Rows from block 5 of a small segmentation model, named by matrix and row number. Rows with one number belong to one channel. Each number is 128 + 32 x the weight over its row's rms, rounded and kept within 0 to 255. All counts start at 0. Numbers have three digits each.
After each channel's rows are labels from the 100 images, of 14976, where the channel reaches its highest value: "responds to" is what is common among them. Only what is clearly more common there than usual is listed. The data: coloured fractals of 300 iterated function systems on busy backdrops. In brackets: how many of the 100, against the usual share in percent.
# convs0: first 3x3 conv (model.mid.2.convs.0.weight, 128x128x3x3, each kernel summed), inputs 0-127
# convs1: second 3x3 conv (model.mid.2.convs.1.weight, 128x128x3x3, transposed, each kernel summed), outputs 0-127

convs0.63:161091221157101087165133101080161121123105086140159196137117139166132153109163150177142131135145164129090191126194119171101124149159130091068126159137109097109170090142164193106160148105091135118099089167126140187122146091148124158141181190178117157139131102148112152109124122093127086139205113130117119097107147134163129127057104144109123150098138126172189128169094134179146134196145
convs1.63:179129074137193183081168182131128117124128138089070104106103145096097133075130092100118197129106138145138109147113154106143155112153192128137106120208166139109179164165095168200054089098134128124167135122125096075166134128162130091093107147124136112143152139075147115142143182163128163163123125154071180131109137111096122162165194087189152111109098110093121129080170136137099126113096
responds to: grey (27 vs 8.5); yellow (25 vs 8.2)

convs0.117:147131163101151142139188105134185084100089093136117213033117137100125104146120112106073128119133085149117122146118082118146174179160159082124084096110115158140104131104092184089150131163139193164092107124169134053088128150109111176115119150129128133180104124162131123096152043110156170116085076139120158142154152131097129129153155174117095126158106125139068076173131139080128177149146
convs1.117:077128140137083145161090111129141202069094128135145073167102147130153132135215170149156163160091089110092097085112124103153115137138044112133119109124111094140124056172112113155111143089129137105156139137116087148182152127175147060109146112120114132096085155134121145122093237122161089068129150123139121097099116171117178154148125155097188141104126103149143175113121103122159122074074
responds to: sparse (60 vs 29.8); grey (32 vs 8.5)

convs0.23:073141149117103122108144146075143141093143221157105170163164131145085102072126146119152128153126076188053152120119121121138100107116099162156093152077145148137176124067054132048138139169120112071130165097125144121115088117142102105135141155113136129133126140171141183071151161139174143151159081092105114090121104095157180170096098134117130138137114027120128124130088116102070147123108
convs1.23:158151101142147074149121180167123109131099069116163131116118115074160169138047180145162124095118145108176109117117073105128195167133121107102132164120166134138111120158120129148103138102134080152151105131147072145161134129103155135157167135191164181110127139066128113155080138117116118091142189121110135097063082108075077085116207118146100113181151134083118039123156127186168129134126
responds to: yellow (31 vs 8.2)

convs0.91:061085142085114133168076148102092179112102156079129120190152140086210170129076137165163114116121121174111178176112193078166137110110117163106138072156134146137137114164141092149161168116073134135136087098134151115155137132097123144116138113131161101145159164105151107092114135177159129148098156180065112106135092108036117107129144165148083159134189110174112128133166094161133093180126
convs1.91:117116104136163153116120136195169093134135133214108116104095104145113109158161096066122131097109045054081121107089136116123129187139142106162156135120141108084115067145187137128126110111142160069172164145135142101123120128124100128182138141118098134108115158176091137094126136036037128142146072138132134079122164153157160096158168120156166204179117118115101105124124110117165169112119
responds to: teal (39 vs 8.3)

convs0.11:146090112114140093159140142127126089123136116113077126121105140121190132067104085136131148115147104165107127087118146190128098142153106105183115255103163147127129134125145189113199120139125104129222213152105121115175102101143138120140097076166150094127103152113083152122096139128081174119172118158135181124060107102174129122099160106159125124147158095127115095141103190161119151087140
convs1.11:129159170114104114152193189053082171126092084061166182110098125191133176109163130154124082102152188115107147159147143119102089106105137197140130106151120086139115139142153129115160152137096160108131105165152128149105145152122111208120133088103133138112157119131126117174142141160129093168125213083102119201154148108145053091127099165107100136078139167117134170120147099076154117139086
responds to: sparse (100 vs 29.8)

convs0.74:181093074139107134135115097099133126079073158077119181143122134107142105140213209101101083137090160171125156116131128192118124118116119112175076127191092183110161086106166129113158128121190128164113131118130126160108159126106142127166126138142147134163149102095157101144154167095074130152112112146152114132145085060143226108143100133116147175109142116100115117087126174136059079107076
convs1.74:113163063101133118147136158108100127143098118091128059054139103129073118142035110072084149147133109177122119106144117050112145169121105115069174122122096101150144162148100155145142118101099138129135104180100126107085129077152107102111160144126165115050148134110152164094133156128104160169159131115130063065097171125095157174114139100162143094149084143138155056188155153153094137130160
responds to: orange (31 vs 8.4); grey (27 vs 8.5); yellow (26 vs 8.2)

convs0.125:107151128145104099147131159111090214110129110121095140090128143167087133066101128176107103135169088134129096153075111158135106163132142075159116142052143162081115106134186111134109091116152111072136123124113095108181128189129118133182146105128174161107159116164084112069141120138094168179128172154137137129187128148125154159071083138087114114146116100097176084206161086120191166081124
convs1.125:121135156114101101116186100098166064133075147131164160106105179151165151090194087135155219124108162105140119125173135109126164148130153116082117114187139089142076149104094122096129089197126142152121112196109127154118165095131111150114180100079160114099168150125125110171104182104132107178176135097137154118131119152095065152076142151163118132146091142119080132054130074104121149191120
responds to: sparse (83 vs 29.8); grey (47 vs 8.5)

convs0.119:067040124089124150135125135171107088171127178089119127146107132120138088098070196158133129151125125079161151146117145095149130087147109142182154173126128191140155120130123179154102148107135103147122074167156194128161109146124110126143126065183166157133072115152122218111129097121109108131121174078110144146145094179119197163150156081134147114150074142102117061128181158112100134134154
convs1.119:119139155176140139167113137110150122132085065176125123124138141154152200121177110169175111099120153105075112144163097183112089158138130104180198129151099077090124128119136112103117152161133145124201148103078143140109178207110121154102160174063127107118146142135140080088097171086169121156137088191136140143128094121132098147124118146105144132148124139120097173128044089111224163122116
responds to: grey (33 vs 8.5)

convs0.6:140078126090119128096105117200127111152141131105116085129137108157109131126175157091125105092106130121131126111080123087133136104103112149069118136096120143141129097181066147161073123130163144165091064115092130089148089099075134170134152168088087087167140141201152132104185145041151073176093102115078155116112173148098120067137122109149153050147087150142115069126104111093138089125184
convs1.6:157158109164101206124150120117155154107071137240112067155194115137112151158115167112100076148139125131128142093144137104108129170153176174122173183051085122151117103110124093143138124042130157079166190148123149064153136114188113129113127092162083136110118109101127119065137118107145105140150124106153114109123137134088110164098157168111116134067128097107109181125170101137164151147136
responds to: purple (26 vs 8.2)

convs0.24:119148129134106156128170105209065126140139117150176095077131091147204143096162146124089162124164079136114136152137095172093092143146113161149115155107071149136094130114090111103110058171121150129157121116069110120114161086107110107162145138056087110123086130113122101145148224193175124113112166177068152138114125134138101135111103126100122124181140088136085114176136134103163113036116
convs1.24:131181155111143149155090110090115065076088108145136161128105107091071093129140156170180142139098153107117141133142103151089118077154153121155122107107197125142067090138156175111127165155126122144065103106083180144124086113079143178089075104125167128126116153108086155113099029142117167144119111113181131108134090115146130128140088141057124140075117161128141201082179137158163122186136
responds to: grey (56 vs 8.5)

convs0.62:128068106108115141141172157142160178099097160083132114123133163128153123117111108216083132135079210164113129083153118179092175140093154066146084164099132120108129121162132195218149167131099110144104093193189176140129111158144138146090101091172127154084157129191145143096138120090106142112112151147096154145111150134171089177147163158116126138138101135124135078139117186170125125080120
convs1.62:175141119114100106154125170096115146145130101182109143067126157081119104095208188107162152084153117146130143164092109108108101118111100147093070098194036093174104144132071129140089066160176112119160126143132085138123163126088107062153155170148129073128104104087129109172102160160141165166127176152126165089145130108070113175120098134117151148167185136157110137107150112103173092132121
responds to: sparse (78 vs 29.8); orange (36 vs 8.4)

convs0.80:149106177128113113158118121105120157077120160135104100117161124112185098092093175089170191090151141071139094143132139155131120162114155177095092130129158111108140089175179134116150174190142078085086123124097151135097158151176099119105082162174121124096154089112149085088127089119142147136099147106065124132113115131121120113097039122110160098109169147090102177199172147150153179215114
convs1.80:086116095180066117138100171102119110179133149130107184085123162153071133147191100100093091119172077157142163095120193087127125081106168110107097158135125141098132168126104102100144120073140154182173089125153088129140079162118127074109163100105100103113094140158112150135161119209095074106127136094185131133105110130168111058112181158117139134170105162193123128097101134092168087120120
responds to: pink (36 vs 8.3); dense (25 vs 7.5)

convs0.5:104109104083161114150154081163200138123073110150119124178148144102159161170124138144105097196106167060169206097144118111130212081147123099066145174132123195116108130134142143154121132101149116114123112101172114144153098118151172068118111090131094098156159152081137086111146068131135120105121179090113112104085127074171108174135100149172062122123110145189118082098110145126087134114132
convs1.5:071148132096132115112141129172087099103192119161140180129068147167148133091096144151099155154115078114113111110153199153125122131114185109111108109149181102116180182168092105176122089163095121145080163125148108129176129137110103171157134176151122155188147168147142113141171072034067179139105116095143170115127191147159103093124135112149103109171109133119186136178129073160125112112151
responds to: purple (29 vs 8.2); dense (25 vs 7.5); teal (25 vs 8.3)

convs0.55:087080138153112138132117028082103107128150105143108121158093110120072172084136095124130145131111141131146065099175142096123138128172082117098164255128178128182098174146143129115133211099114110125145146173142136094146161150169143150113086149106118134131180118094155179110121092198127141138129114151153149124142149101137127117150228116155099133145120128123180138119119128148176112132135
convs1.55:149137132048144134059155108105110141127119095113145140126121177083160114092112173099145106126180172123170106144090127148124176187074121098118068099185128129136144132138125149157099120116132141144123121148134098124121140156200122120176202129154166126064083130152146143168104120135157183089125176127124111132123169137107035126124043137132154158142102149081108123097075134106096172044163
responds to: sparse (100 vs 29.8)

convs0.58:116146135087074126101117106096095125107089164123170085078107115156082140201164149120102120143148086217119038127122134079126114148099129177097128172159167100186146117127169137119130114149122139198103126156144120163144147126119117148134151186119164149108097103088153090161053140179138174120127118171150141137149151126073072108150120051150080174129143101138144192117177126129109146160099
convs1.58:145091137101156149112090112210115132178141108101169150202064121134136124021100058179117152092158117095137106145140116162108158093185165131163141147115051147118103179110113114117140151152045082148122106150093124126108146148127125112138123090167102083097144067158158127079137143133107118121164137124120155164134125124131160101137203168130110131108103155108102116166096154098168119055136
responds to: white (85 vs 8.4)

convs0.78:141187138131119094134131150079128102162166123084086146176158107093124110122152173146139086104087165136184139088071111098128122117150215143129251064142128126121125126150194097218094153113158128150155145183110130154115114136204130095119113092085080146116141161082115101096094106153112123103153129177155123147126110154097119134151106093095093144118115166095166141141083094119141132146159
convs1.78:112080116120184134131120106141145116193121095122180137156083125142143063111112056128129147155163145132118088147132142176141129095106080131059096083151124145121110098112140182137142080049137071098115083100157078137139095151137105151152115175154182132167120162158116126108180174132128066152108153134136096118121176096187112110152133068129086190151045086119109076140134144138153175117108
responds to: red (40 vs 8.3)

convs0.41:128100132184162099125115112141100098100152099096110181082085155067211112086136137164184128135173157161113115157127143147083158190122071085159128150173142078122100118150119095140172112160172119105131160127186119156088153135143155156130151089208142107148117116142118112206161123206138191116125166068095096167143146109098150114117104175111106098173175132108112092121152107126095143114104
convs1.41:111180085081065097175108086171152143138102165106121148142146109187117146167184146170112136100162135132133073118125145104143136101131139159144120121095138093126126127161096169076148101132165141097120092064193144118122126097082149072098091092057115090157163091133145093133071212134054066133147102125130128089134104109143149134112120148179130153201090159145151168102146093081121139160110
responds to: sparse (69 vs 29.8); grey (28 vs 8.5)

convs0.38:103101147100100132127105032116073177083140163121132116149160134114108117111141052073106107154120054091124076101127150110145108139103177145104132081129090092148108143138131090107141126094083140119128149131154099127114133059039151133154109208136111108176124096130117115112141122058133121098129068125112163134128115148036095135101128099098113161127088101073104114116054116120138083087130
convs1.38:144080129129157101132095110098118115173090103091147167075126151144111145147114072122149132132142155187122182139117096093151150096088036144106197148131138157096135090114163136113131152100085104080103088104071145090107110130127148178071119095072094108052148045147148122139117171189136129144160161073133101139114133131156183201142115100116105149069134153207134139127130141129146124108136
responds to: purple (29 vs 8.2); brown (27 vs 8.3)

convs0.87:109097148124172171113105096187074151091114146132106094106137104164171100114091138175137061168121083102119142164107118085085138131149148128146054078189087128142098126122117124136153073099123130130127119121121120108089175106120075141090110136205060070134184140139125164113125155130131106189110126104118143058148103129208159172110107157149127109171140169092149073167128149088126086078133
convs1.87:131146151154105058156133070094113167184091134130124083144114142104103176151173164102165227130118129152120145102126110126125115151042156137132131125084154105111094110164075162121146093165137091122129141163113123071136161139118156119121144170091105130135137166169128063130156140041100179142157141137129113170093094107068104132088149135124184099115153136181085105086136103146123197194137
responds to: sparse (75 vs 29.8); grey (31 vs 8.5); orange (26 vs 8.4)

convs0.29:145031129111131173120132162153091168118144092156085069161144119142128182037177108039136089146149114203133110117131166134098082124134115173108074167154107104166156125096062128119087089118100109167134108097115112118150124077171103144083112131096115108159103134118149141118103141150149116155092226106097111124083119117149154088085120140123111093106137096125127173119119145120137094066113
convs1.29:121148152103132111120120145131110150122107131152142170106128084144031103118049139154104104181165164085122151130151101113126178097152150135148241165085162087038137146134111109095183180099132147124154163112140161172099123160148123170169109104134057164117141085136131170150159105130065126116143073126134103137137121170145131094148122086093159163166113095084119093094139151093130172156126
responds to: grey (93 vs 8.5)

convs0.40:067127137175127146110067113139095134198109113190095122109098125150189151075164131181208200105125103107151152125127144142102132156115101123180130113137153097097082085133140114169053125144117154112115116146167107139154081084142150122192161101137096157120132138104114226079109173100132130079126093122129106172143090121105137149181118135155092137110142152121123142111098137079061193141134
convs1.40:169129038110119054148142115055180146088124170107104151108189162138110110222126140089162129141140106176096101129175085110135085169158109163094053127148154091154158133090165138100142174121131098135095099151105126120136125149125129110084121143180172100138130151159128070123141071131161176101101127128102179146108150147107110096105111120116196161102139085080170163132128110121156104174152
responds to: orange (29 vs 8.4); grey (27 vs 8.5)

convs0.109:105135141082115161139149125111111148122112079123126150119165122083086165081086138134100226126108134123171082135082161143150127129116131179135142111171114150110137131126046129104184165136142170124116158093165090141109192126116106145111110084092180132097110140159117090120133112101136180146139144041150094082147116070098132121157157172090082116091102131103077228137167069136104177139117
convs1.109:127073175163134109120142067155088105165101154056130170124147091165097091152087053093125101149175116142097141091136136144128132102114137077137152173099144117125185118198162155131153139057097058182115162141132154080126115145157132119148148145129111121118117099120119121145109142153147076112117107137147136085161084170136194083071120141155094113116136104118153019102128198105134126089127
responds to: grey (56 vs 8.5)

convs0.39:129140208120150127140085115090105203089176127152146072109090132154141132110127125156123126153101160055107106191145114108112144122120118113122109135109079146142114118150120125133206113180043134174120094111101117154109158175134124062125152113132140166161170193198117162162102116150149113116163142133162055104103105083177169127092135068085091138125073157183113132103156116123097109105154
convs1.39:086150090157137131117127107114089105098126119124167142128133123122190154143147101064099156090112202166159180126140116069091120114089156190114070123169172072112138178089134077140120094146139122122091200146128158119117090100157117111111109166091184084123108107066152100128140139020128215109171091155134136146127156145142146151117118181153124109155118112089110087117139085079128123126133
responds to: grey (54 vs 8.5)

convs0.56:146117116188116091193157173117125103140056150136128163140132134124130119129126152142107136120106179124116080029129159122151110126137094168107075176125190139069091120116107115147159160095159092091127153126105146154130079141170114123090104139185036148048131118123120090121098167088165071095155096098161107058089141152118123074157155133156121102142159119092165177118115143173101141134150
convs1.56:127138135050113156084116156108152192176108121105151081120167150161163142149099089085189074142155140133191138144140041113104148119138119126199140177152111156141125137069138104121101147108114108148152082075125143072127138107120108114156091148114106161098186060136190185197126168121095117118080182132141134141118176168141146141138117139104167141103115093104112134166138126089055105107133
responds to: white (36 vs 8.4); grey (33 vs 8.5)

convs0.8:171154137136181133125158113193109087180115104148114162165159113116155133142152144203082088119132101097123166159154104162142114114097081111149142118109124078113141122119138107139106177145090112096170180096113147158121234128164138118168116125130142112149152181133098146120177139178109121101128100188140142214079132106181150155073137129162132134072172165150149164146154159099115193193164
convs1.8:145085065092104089102121091095170123107158151106156099179158098139123082079156104111121150127101148118136109084087176107157138166117152138181146128093158077123080158149125137166097095142175094118107094142122126121188073147145099160145149132129086129152154125126128107159119129147142134179106182105096128057192125130083194098130093073120086089140100065101156102058194192115145088134102
responds to: white (49 vs 8.4)

convs0.42:168125158115178167118189156152121146148152080069116102166144119136187084162139132135078084151166139147165127094115130112149104097177072063142102138136168128144120142114118142140128094125198133103182168150143084183110135120111160125167119111155170127097175142122099195131152164138192094181089175106160140112137116123177131146137127169150060128162180138108121130159111103128162061047094
convs1.42:133155178133122169129139129068140171109045140162133125120116155113166138139170127106160110113104143170171135146198132208105126154104191166120168127171093118142059169154135125155164135134124110133123095137161137076132091143164177140095093169183099116149062131102130182148099149069150133160154080134101090107116100135065097139141085136080149140127145130175156155120202117095063126166118
responds to: sparse (62 vs 29.8); black (32 vs 8.5)

convs0.20:193051126112128138123161198150083145134108091114136150050164149139216106148149153121120124119117121143138181125136126129117108140124074135139042143125145135110159123149110108166183107123211127135128155097138166122140119123129136126099119097184134124037118139108129164150101139105109129149151173211095108109151101101189120038117085186136124124131098107139120097139207112147138137124123
convs1.20:104156108150150159114141133087152108109100128125138094130044131083143154168121117108161149096156134121093097138155124098152115052119139081083225116099126117125136136136143149090104160146071180123107107133130091136135145124108137115094134105093041171100135165184117144100161123157113176120125062127178100169158143195140176158090183171094159105098134177144166198104061127145161149122119
responds to: red (45 vs 8.3)

convs0.123:118101089114122089155135163083166101098172124160112112084143166062137101164040160133152091116108152069119120126141134173122160122109115060130143130085115163141138125105115119151040137078166124148129114180106111110126131178137130134138165072152106147134190128144151113144122177154122178126085076051107157102121179131163165183087125145117087093135097100119096114125077102156054182148131
convs1.123:145130079106162142109125079154128078175137146099138099115124127127129043155123130174133095110176132206126130182083067131084113166110137123143059135149129124148131136169122134146114074107141146128065131062174100078118129079118113128180139116084193084061128105127138167119085128200064191112110120132150104103087144141115185107127117118162092119118104134138111118136176153170158080088121
responds to: yellow (35 vs 8.2)

convs0.108:116101142173126163114080094131197106160135120127128142049123191161096090064082116128075202148202121060108137110095178144114089150133156138141116116120112103112129097114164098114094130082075098107166124128136093083123138105086141081156114107137200107130119102152093096156111152142147101112116057075137147114160136119135107100125174079080086132133136115109105101137094131077126062087175
convs1.108:145191067110117063144160161080087123138140144110110184110145099123176108160103152160117106114149111136130114170168152113104122123183079106098075126112144116087099133148127132184188107190125178129086133138163188129099121045141083146077151100127116105207165151113128089096132068146148128155144123100116137141072116080106089158122104162123118087199167123133137134114179095134148103130067
responds to: pink (25 vs 8.3); grey (25 vs 8.5)

convs0.37:176247073167131106183139129157168129120079109114109124118126108093134155098140138176093181119143225164127154142153156124147169157119127097109149074132139150145117158155141137174101106163136110148170130129119120127171102142211120112137110123100102167111134199095152152144164147155056157121119135132165133144135172119155148104111139139159191152134144119152199078106057115147115115183115
convs1.37:097048145135116141087161103167116111117155189167095139115190167205107094123176103115118142125065081093142130114133128118107158110156111147156082155145181103159090105147093130214106131165204081119098171145155182118169125104091127095137134155132195143194132139117147113162100111133153129124103126116099152119117140093161077120118157151093109138179131154144139092122130188110145095212152
responds to: red (94 vs 8.3)

convs0.47:096151082166081128141093131131116147146170164091126169083132148119086118143082138101075095128184177064105128160115123056179093114142129146224187130100129145156138136159136163131078106128114134123208123080103118181133090169150081148114147159169137157109116096126115104097162153122131123156120110190123144159139061130215135186151154115136070155109076112133114154085120141131130157127122
convs1.47:122157150144185141117158140109142078128157114177117123136107119151140154120121095142072187144102133177180128200159075124083139103096105117075140097150123146123098172090113055162107140080159098107094108051132148099130098110152183228120110114108155136139164167200133062183125188108092111169150115107122133179133100145122115125104088122125177137126164164132116124150122104087096134078094
responds to: grey (76 vs 8.5)

convs0.22:136100141070119118131112142072094092172100137159119120142169138118138094148151088101106193107143035161142175131124124071099142079110083099118109062139149164136148096146179207164140144170143145123072131080124157173108127136192128135135143125139138116165105121129128121084096074154084128128135147115162141134132132057167127108179173148108089168160171159162037091150155131112149079140153
convs1.22:113182094159103123159122077176186168079143142121146157163159115160098103136108153128120054181160129105085077129111151179125169121142115154117142113129100117192093154151143114146112134132083153120157102084106092115126125052141125055135191114193111078178141107144160174094124131084152158146070072120092128124138173160152192115121141113131165121113087141122161144179070143141103146105068
responds to: purple (38 vs 8.2)

convs0.60:156143141132125113108084076126147129150119134131151099164142098192091155121140112140127128185129117130128088118120134115188110091130172129130104148039173164197182120122130116156171109113101186123141124061125197181115113099139154128139171116090103192126117135021214154160138134189179133146126139131133126141121140145137137129173069111161180159181127129157140094128108149158102120075095
convs1.60:108132073125065118157128168109088165079154131170140123080121134100129183134115157074155124073134146094173149131073155087071173110106145134115071096190114122059106170110129143095126113168145062085146124174046104155121171157095133160158107125124175140159124070161138128091113110177137136129165116167121142150176079132125115150099118157135186174078167141120142140113117168119167108177163
responds to: yellow (30 vs 8.2); orange (30 vs 8.4)

convs0.9:160152118139123135156132090082145126126143167092117168202089152162058124188123101128118097149110137103139093136118149182122120183129137159158121103115126098087091115127115098089125122079152123140101155080117112155175117040122104070063082139182103160110144096107128127133111205051138096132167087138141090148136095138118151242106162130118140122131115152124103144131156193179142155095143
convs1.9:135135155105150153136144102121168149166136136098077064078120127072172166142127096122118126111087116215116150100169106121083100084107106105122114125077099158117156165143119089156181081127129080131079213124143148124112186160160133143131122089178161142130108139144148075125115085141100197117082129174173087122150068138076142081118112143120148165072134083074165082134122093152118165150162
responds to: grey (59 vs 8.5)

convs0.43:172129142114127133156148193098153138146129122089147178134185115056172093155139162248135124139149146089119133113161130122142147161086111139191183125095131135123152137111126152129163104135124112146139111100107196122147112132133068153119108072160151127124236112144132157114155097101170099138171203149173179130080127145102160181124139152129133118139124161125163053134177093152136125095118
convs1.43:126136149128099152152165116146143079125130156123134101096077152166168123135210113100081169101161185136143177149148151129093122109157115132124039064132170157130116130205085142157118104123152162075129165153200106108130146146207154129100164186156131111121145151114121111143062132098125175134125061144115161126217168138131071138130141164144161146123115143097106074122082152144118132088121
responds to: red (26 vs 8.3)

convs0.90:126121189089106145123114189130129180114171126062163139087144120067154147142182120148137124144158098168089196176143125155133051102123146127118143103085127090144146120124121088107206160108136148103109122078164123068145104194170133111210178101147128160136113089149086137149183088138152165091145122113122149112121177099058094185127192144132119107120125159141142140105152110146128173164106
convs1.90:117062093163113121089155110172066124078128181181098107184116080152144118172108101081182146156118111114125147132130112194110211159136120121144110096189130132124155102144151083153111126106151070187158136174161072049140180132115135165092119160168142130059131184113179141130098140115179128121136142121112119170128123141135121142107146124112104149138090136190106136187127139163117167153073
responds to: teal (28 vs 8.3)

convs0.77:122134090126154153084155099151117143127132094154108054085116104067119099135121123144095115090099136111164156119127140159148131079092124136123209088233158177128170143202094103109143148092048122104128122118147123177160130144068111145128138188145123102128170160114112107184141129109113172151074076161137130147151094146111082117176147125167121182151125134092078102093124156121108173121195
convs1.77:138095151132125107123109096063084098192150142118072187152119136176107145091159108121190148167103137192105159157144103150132077110121117090112067137069115138118142129116146138125118139111084122113197154097105173107119128166181139094166122083175161196093086108182181140099159137118098133100135136112124178066110149141105158097088142061155095083211167157150133116117120095136141147153137
responds to: sparse (65 vs 29.8)